Rows from block 4, named by matrix and row number. Rows with one number belong to one attention dimension. Each number is 128 + 32 x the weight over its row's rms, rounded and kept within 0 to 255. All counts start at 0. After the name is the row's rms in percent of the matrix's.
# v: attention value (model.blocks.4.attn.v.weight, 320x320), inputs 107-213
# proj: attention output (model.blocks.4.attn.proj.weight, 320x320, transposed), outputs 107-213
v.253 103 [ 86 172 165  56 120 173 159 101 172 132  89  94 154  71  81 100 100 177 134 119 174 100  82  92 112  95 136  74  96 139 121 137 138 168  45 108 123 169 160  90 119 141 104  87  85 108  88  67  97 110  93 111 114 121 127 137 115 139  95 151 158 125 165 118 135 151 127 136 130 109 103 125 140  94 144  97 188 182 145 140 113 102 101 132 147 158 142  77 124 145 156 173 197 177 140 117 130 140 152 126 136 125 170 159  60  77 133]
proj.253 099 [112  87 144 117 159 101 104 162 128 130 211 151 122 141 155 104 153 123 113 104 107 151 202 146  85 144  86 124 133 111  78 162 133 157 129  94 121 172 120 172 132 168 141 158 139 113  82 171 117 125 142 113 159  51  83  92 138 179 190 123 108 121 120 152 145 129  99 148  87 140 132 138 176 155 113 121  92 124  92 181 127 138 146 138  64 172 152 183 148 162 127 112 107 114  81 124 122 127  95 134 141 195 127  69 107 178 149]
v.254 095 [ 97 119 139 135 126 145  96 137 154 185 117 144 112 152 152 136 110  91 145  76 185  94 157  98 189 164 176 152  98 126 132 104  97 136 154 135  76 120 159 135 144 100 109 182 120 118 204 121 136  98  97 122 123 145 106 148 158 139  61 129 126 135 117 123  99 105  87 120 135 139 150 131  90 145 121 120 136 164 127  68 118  95 185 167 133 201 153  95 117 155 174  86 138 173 129 130 146 134 209  54 114  94 126 116 117 105 142]
proj.254 096 [119 112 130 129 117 134 115 106 152 171  91 120 111  97 135 136 102 145 127 167  56 146 119 171 153 147 110 141 110 149 144 142 127 138 172 122 102  89 137 110  92 129 175 115 108  54  36 161 148 143 144 151 127  97 115 128 145 117 179 135 115 131 176 125 139 149 192 170 124 155 143 158 130 107 169 124 103  90 116 125  96 193 157 148 114  43  95 161 103 118  56 171 188  89 114 112 110 205  91 205 134 108 128 132 125 129  81]
v.255 096 [ 89 166 121 158  68 105 134 111 174 157 132 139  46 113 194  79 154 124 106 116 125 106 147 149 126 116 116 125 141 133 159  87 105  81 144 113 120 121 117 100  81 114 141 100  90 184 132 114  74 119  96 115 121  89 110 106  72  90  97  92 151 139 153 105 178 124 167 144  87  47 157 153 127 178  81 123 163 163 164 141 130 105 111 183 159 128 174 122 164 190  80 165 135  99  83 138 114  90 143 142 146  98 181 121 107 161 120]
proj.255 095 [111 132 101  34 162 139 153 140  81 133 141 141 139 166  87 144 196  94 114 118  90  55 132 126  70  93 141 110 134 173  98 136  88 199 126 126 135 145 151 121 202 128 149 163 193 158 141 140 103 119 191 103 118 166 146 203 179 152 143  79 126  80 106 113 172 110 140  96 175 150 125 116 103  64 147 130 117  62  97  74 174 144  96 123  99 120 110 108  85 118 168 148 167 112 146 131  98 110 146 123 121 154  68 104 113  85 138]
v.256 088 [103 125 153  57 151 183 137  86 162 178 126  97 119 115 133 148 131 116 146 114 109  95 111 137 141 148 120  85 163 149 155 170 156 114 130 137 209 129 160 183 110 154  59  91 101 153 171  98  99 147 116 166 144 196 154 133 133  43 189 108 142 134 133 139 112 116 142 148 131 139 118  92 136  97  78 130 120 189 176 109  79 159 129 112 115 102  87 122  85 135  97  94 137 110 117 135 139 188 177 153 141  75  96 123 145 157 135]
proj.256 086 [178 116 116 138 129  97  96 166 137 128 113 122 157 151 161 142 140 115 162 113 187 160 176 158 192 118  73 164 110 149 145 130 100  69 113 112  79 122 164 100 130 126 140 109 123 105  54 123 139 146 133  99 109 105 115 100 114 165  95 153 162 156 134 100 112 215 108 132 161 104 105 126 167 117 198 149 120 112 108 143 177 174 139 127 156 158 173 147 156 105 130 145 104 135 114 126 110 112 120 160 143 129 123 201 102 161 127]
v.257 084 [119 148 153 177 103  95 169 119 103 157 164 113 141  75 144  93 136 117 139 181 149 114 152 158 147 155 131  28  71  51  99 154  72 112  74  90 112 107 143 125 130 127  84 102  90 147 140 171  75 127 135 158 143 140 119  66 146 205 156 173 133 182 127 115  78 157  92 185 160 107 187 159 107 181 109 129 133 158  87 150  99 142 129 192 125 114 137 200 140 147 104 156 132 123 116 150 118 139 141 131 129 158  95 177  97 167 129]
proj.257 087 [120  94 106 118 159 158 107 154  60 119 174 131 153 133 128 117 159 168 110 123 122  92 198 100 103 154 127 178 147 168 142  71 140 101 156 128 156 131 134  57 106  74 138 113 139 139  97  83 125  93 168 138 115 156 135 143 148  92 131  81 174 118  55  96 135 104 128  88 156 136 131 109 130 157 124 107 162  37 213 138 159 149 123 159 127 136 128 136  62 134 104 147 142 140 103 125  93 148 128 134 143 103 134 149 118  89 160]
v.258 087 [147 154 129  84 141  82 126 171  53 139 168 123 145 117 156 140 177 132 123 188 136 113 175 183 151 149  75 109  63 105 156 181 187 125 151 102  87 103 109  70 171  64 166 144 153  56 188 145 168 101 123  67 152  90  97 140  99 142  89  52 141 133 132 145 148 123 127 204 145 116 142  77 170 115 177  94 112 150  92 150 106 105 114 140 126 178 141 197 123 101 116 190  86 143 120  87 141 167 114  90 109 141 117 162 120  95 128]
proj.258 095 [128  64  90 126 123 133  96  79 113 130  95  96  45 152 116 127 137 132  56 119 122  71 147 158 106  64 120 153 127 166 129 111 122 100 132 130 112 118 146 105  91 105 144 142 112 194 106 105  92 134  63 177 158 125 181 181 125 126  53 108  49 175 138 109 129 142 131  90 187 164 114 166 117 134 146 123 134 131 147 168 144 135 107 116 138 122 155 161 150 159  78 107 126 126 136 168 139  77  78 115 135 143  53 161  83 143 110]
v.259 087 [105 186  73 190 116 133 128 157  30  97  81 142 110 205  52 125 166  86  98 173  99 112 144 136  92  54 138 190 108  76 155 157 146  88 102 165 135 154 150 152 126 124 156 118 103  93 101  98 110  52 171 121  70 109 174 111 141 164 140 164 103 114 140 164 127 106 188 153 198 158 152 163 141  74 139 156 160 124 122  96 130 167 117 144 131 130  92 141 102 184 138 102 116 181 121 155 128 118 114 129 103  97 103 123 130 156 142]
proj.259 090 [135 126 110  96 144 118  94 122 144 188 163 127 107 117 162 133 115 144 157 105 127 125 137 169 159 140  86 176 116 152 150  29 126  92 160 125 104 181 104 116 124  86 100 105 123 165 159 128  99 163 107 132 109 180 100 134 121 123  94  61  91 139 126 109 147 168 148 123  95 115 110 106 107 131 134  93 144  89 122 158 104 149  78 114 165 169 101  70 177  85 187 121 116 110  92 159 134  97 159 141 134 111 169 165 123 155 131]
v.260 089 [ 83 110 118 139 126 148 164 133 122 116 127 143 155 148 153 156 135 166  72  51 198  56 174 161  97 176 151 124 160 155 123 158 163 146  87 157 170  91 150 112 112 106 167 106 153 115 157 132 150 146  79 154 135  55 151 102  70 109 139 133 143 100 136 120  85 145  49  82 125 135 101  85 106 121 160 124 137 100 101 152  75 102 165 117 183  75 112 185 114 187 125 143 151 129 102 133 120 149 134  87 114 130 105 120 133 115  91]
proj.260 098 [128 120 101 103  83 160 170  95 137 148 206 125 147 140 100 154 114  86 161 169 137 119 135 155 184 110 103 124 114 118  27 150 116 122 129 140 113 151 129 126 129 138 122 166 123 176 129 137 109 138 154 124 171 182  99 140 181 177 129 131 182  94 135 137 107 125 147 118 110 131 141 158 129  28 136 126  86 123 131  91  97 132  46 136 122 145 164 140 168  96 176 114 121 113  96 153 156 136 163 136 159 141  89 123  77  89 146]
v.261 087 [193 151 126 131 148 111 172  79 144 112 181 166 149 134 104 153 176 195 116  58 104 145  66 141 115 121  98 133  67  54 100 100 157 150 122  40 112  83 115  88 150 138 132 116 118 108 110 123 146 138 159  96 144 101  94 123 129 156 123 119 135 120 124 142 133 118 122 146 102  97 133 113 182 122 109 136 127 194  76 101 134 128 171 173 119 128  89 184 125 136 129 152 150 125 142 155 106 136 125 209 152  92 127 146 110 119  98]
proj.261 093 [154 105 115 117 129 157 158 151 143 123  74  49 123 139 103 179  90  96 147 167 170 137 177  99 123 129 127 116 133 157 143 149 123 110 110  84  93 130 114 120 126 119 123 130 158 141  96 140 119 173 102 124 105 133  92 167 151 114  86 109  88 181 116 166 132 126  99  91 142 172 113 147 124 103 151 155 126  52 135 183  44  86 124 104 144 119 139 140 134 145  88 155 166 122  87 153 160 115 133  88 121  88 110  74 130  96 134]
v.262 089 [113 161 146 142 110  76 209 162 143 129 183 124 145 135 172 186 156  87  99 119  77 181 158  75 116  75 155  83 141 160 132 147  43 147  69  97  89 178 150 134 128 135 113 148 133 156 141 112  99 134 211 147 179 124 148 113 132 116 175 156  65 128 116  91 169 139 109 149 147 114 156 113 103 149 120 133 133 135 105 124 126 109 149 149  99 107 118 162 165 148  87 145 198 156 140 116 155 106 129 109 134 129 112 152 153 149 162]
proj.262 090 [136 108  99 135 142 159 122 115 132 123 226 136 106 122  84  73 199 216 138 166 174 152 108 168  70 118  94 136 111  96 102 110 147 117 114 113  93 137 116 118 127 109  99 102 118 141 153 160 120 184 162 129 117 154 188 138 107 191 158  85 140  91  97 125  66 122 120 136 149 172 113 127 141 136 151 102 124 104  94 127 178 136 146 135 130 171 125 117 116 129 164  84  89 136 111 104  66 121 115 160  83 108 217  82 169 141  78]
v.263 097 [174 163 102  91 129  86  76 115 127 139 134 156 118  46  73 124 143 137 139 101 103 159 108  97  57 112  90 150 133  96 105 190 129 109 116  90 134 100 114  81  83 155 124 131 139 143 168  92 133 114 162 171 122  36 179 162 147 161 125 147  95 119 121 121 119 117 129 130 144  93 102 138 159  78 114  92 159 132 121 138 153 157 117 107 132 180 155  98  54 128 128 130 165 150 168 120 159 136 211 151  82 123 121  86 166 130 138]
proj.263 099 [170  62 190 203 143 123 120 169 121 146 139 117 117 149 177 153 141 148 114 117 165 101 129 157 156 107 198 101 111  89 178  78 163  77 157 107 113 165  91 106  99  65  87 163 108 155 117 129 177 108  47 118 143 106  76 136 128  50 123 102 155 171 111 137 124 103 110  80  62 153 124  64 140 178  83 154 105 181 160 142 165 168 161 130 157  91 146 153 181 100 106 137 132  78 153 117 143  82 147 169 129 125 175 150 120 127 136]
v.264 096 [ 97 118 171 153 135 140  96 161 103 109  71 155 127  83 151 181 106  48 106 106 105  87 108 172 138 107 118 142 137 140 128 163 147 157 128 171 154 141 117 144 113 131  48 152 138 179 171 111 127 149  95 162  93 147 179 165 175 113 139  83 174  64  89 120 137 124 122 123 121 147 144 111  79 107 109 147 118 113 117 160 158 120 139 123 159 144 153 161 104 108 164 140 116  56 170 170 155 150 120 143  75  90 190 168 142 125 194]
proj.264 102 [129 107 124 128  52  72 128 149 142 139 143  97 125 149 116  46 147 145 160 149 125 183 109  65  81  88 220 139 166  93 118 156 146 133 149 131 133  69 126 123 142 167  78 119  92 125 118 128 168  97 160  89 131  79 100  79 122 116 160 157 111 102 123 149 161 167 142 150  91 118 114 139 109 140 179  84 126 121 188 119 168 132 101 126 102 179 142 144 148 183 153 139 102 122 163  93 133 125 128 126 195 189  70  88 108  92 118]
v.265 084 [105 143 179 130 129 155  90 158 108 122 142 160 120  91 208 101 146 117 118 163  78  95 191 139 143 155 129 174 104 117 204 140 142 111 198 133  61 133 153  90 112 109 107  79  79 130 147 172 115 144 132 125 156 156 117 156 147 125  86  98 134 169 164 117  57 186 130 189 156 118 126 122  91  83 183 157 116 137 136  88 133 140 144  86 163 114  65 123 138 123  99 210 109 150 117 129  69 163 104  60 134 176 113  51  99 128 141]
proj.265 088 [173 114 117 107 132 135  90  64 178 158 119  98  88 142  81 171 135 147  86 204 103  85 102 163 142 113 126  86 143 167 144 144 108 101 113  90 150  85 182 143 102 106 166 145  98 126  99 100 157 177  84 217 148 127 149 126 174 134  84 137 159  97 184 142 146 117 146 115 135 166 159 147 102  92 163 132 102 168 139  92 130 154  92 168 143 137 224 127 136 152 138 106 104 100 180 148 142  75 136 121 133 127  65 146 100 182 127]
v.266 094 [146 169 127 171  68 165 113 158 159 147 120 115 170 130  90 173  84 115 102 103 119 129 116 166 152  75 101 120 123  62  64 102  90  97  66 137 166 144 123 199 137 135 194 151 227 155  97 120 184 161 136 135 146 108 148 125 133 163 180 116 200 114  65 137 113  93 113  80 134 151 163 121 158 107 129 119 128  49 129 136 176 102 164  67 137 107  79 153 148 156  91 120 147 168 126  88 146 124 183 134  93 137  93 136 151 133 104]
proj.266 100 [118 149 144 102 148 137 128 128  89  36  98 146  65 153 159 138  95 126 161 144 184 175  83  93 156 116 144 155  91 148 168 135 123 184 162 116 125 100 143 101  67 146  72 116  68 103 146 108 142 116 140  91  97 122 126  85 147 131 120 139  99 205 195  85 133 216 112 128 126 139 118 158 115 148 187 133 170 140 131  42  99 127 102 166 152 120 108 114 166 146 112 122 111 146 150  98 100 137 101 138 119  99 140 141 125 110 118]
v.267 087 [141  55 100 138 104 110 155 161 121 107 158  92  93  74 126  28 145 166 167  84 200 146  95  91 134 116 105 102 164 124  88 114  99 105 158 108 158 166  98 169 101 141 113 124 110 140 142  84 131 106 102 135  93  98 121 121 103 101 147 157 124 124 137 107 144  74 157 121  65 115 112  63 145 197 109 135 144 140 142 208 101 152  89 109 135 182 166 148 129 188  80 155 149 118 144 112 137 127 140 177 116 139 142 125 135 136 185]
proj.267 092 [103 137 147 125 145 156 119  92  94 147 132 146 170 122 123 155 142 140 138 113  78  70 167 154 110 141 135 126 142  82 102 119 139  90  63 174  82 145 120 105 232 112 171 116 155 181 131  57 107 115 157 131 184 192 186 192 105 151 130 132 117  77  90 124 118 125 126  77 127 126 141  85  76 122  68  84 120 141 141  76 124 149 218 110 133  84 205 140  81  94 152 134 122 185 110 121 166 114 112  70 116 119 154 147  80 134  96]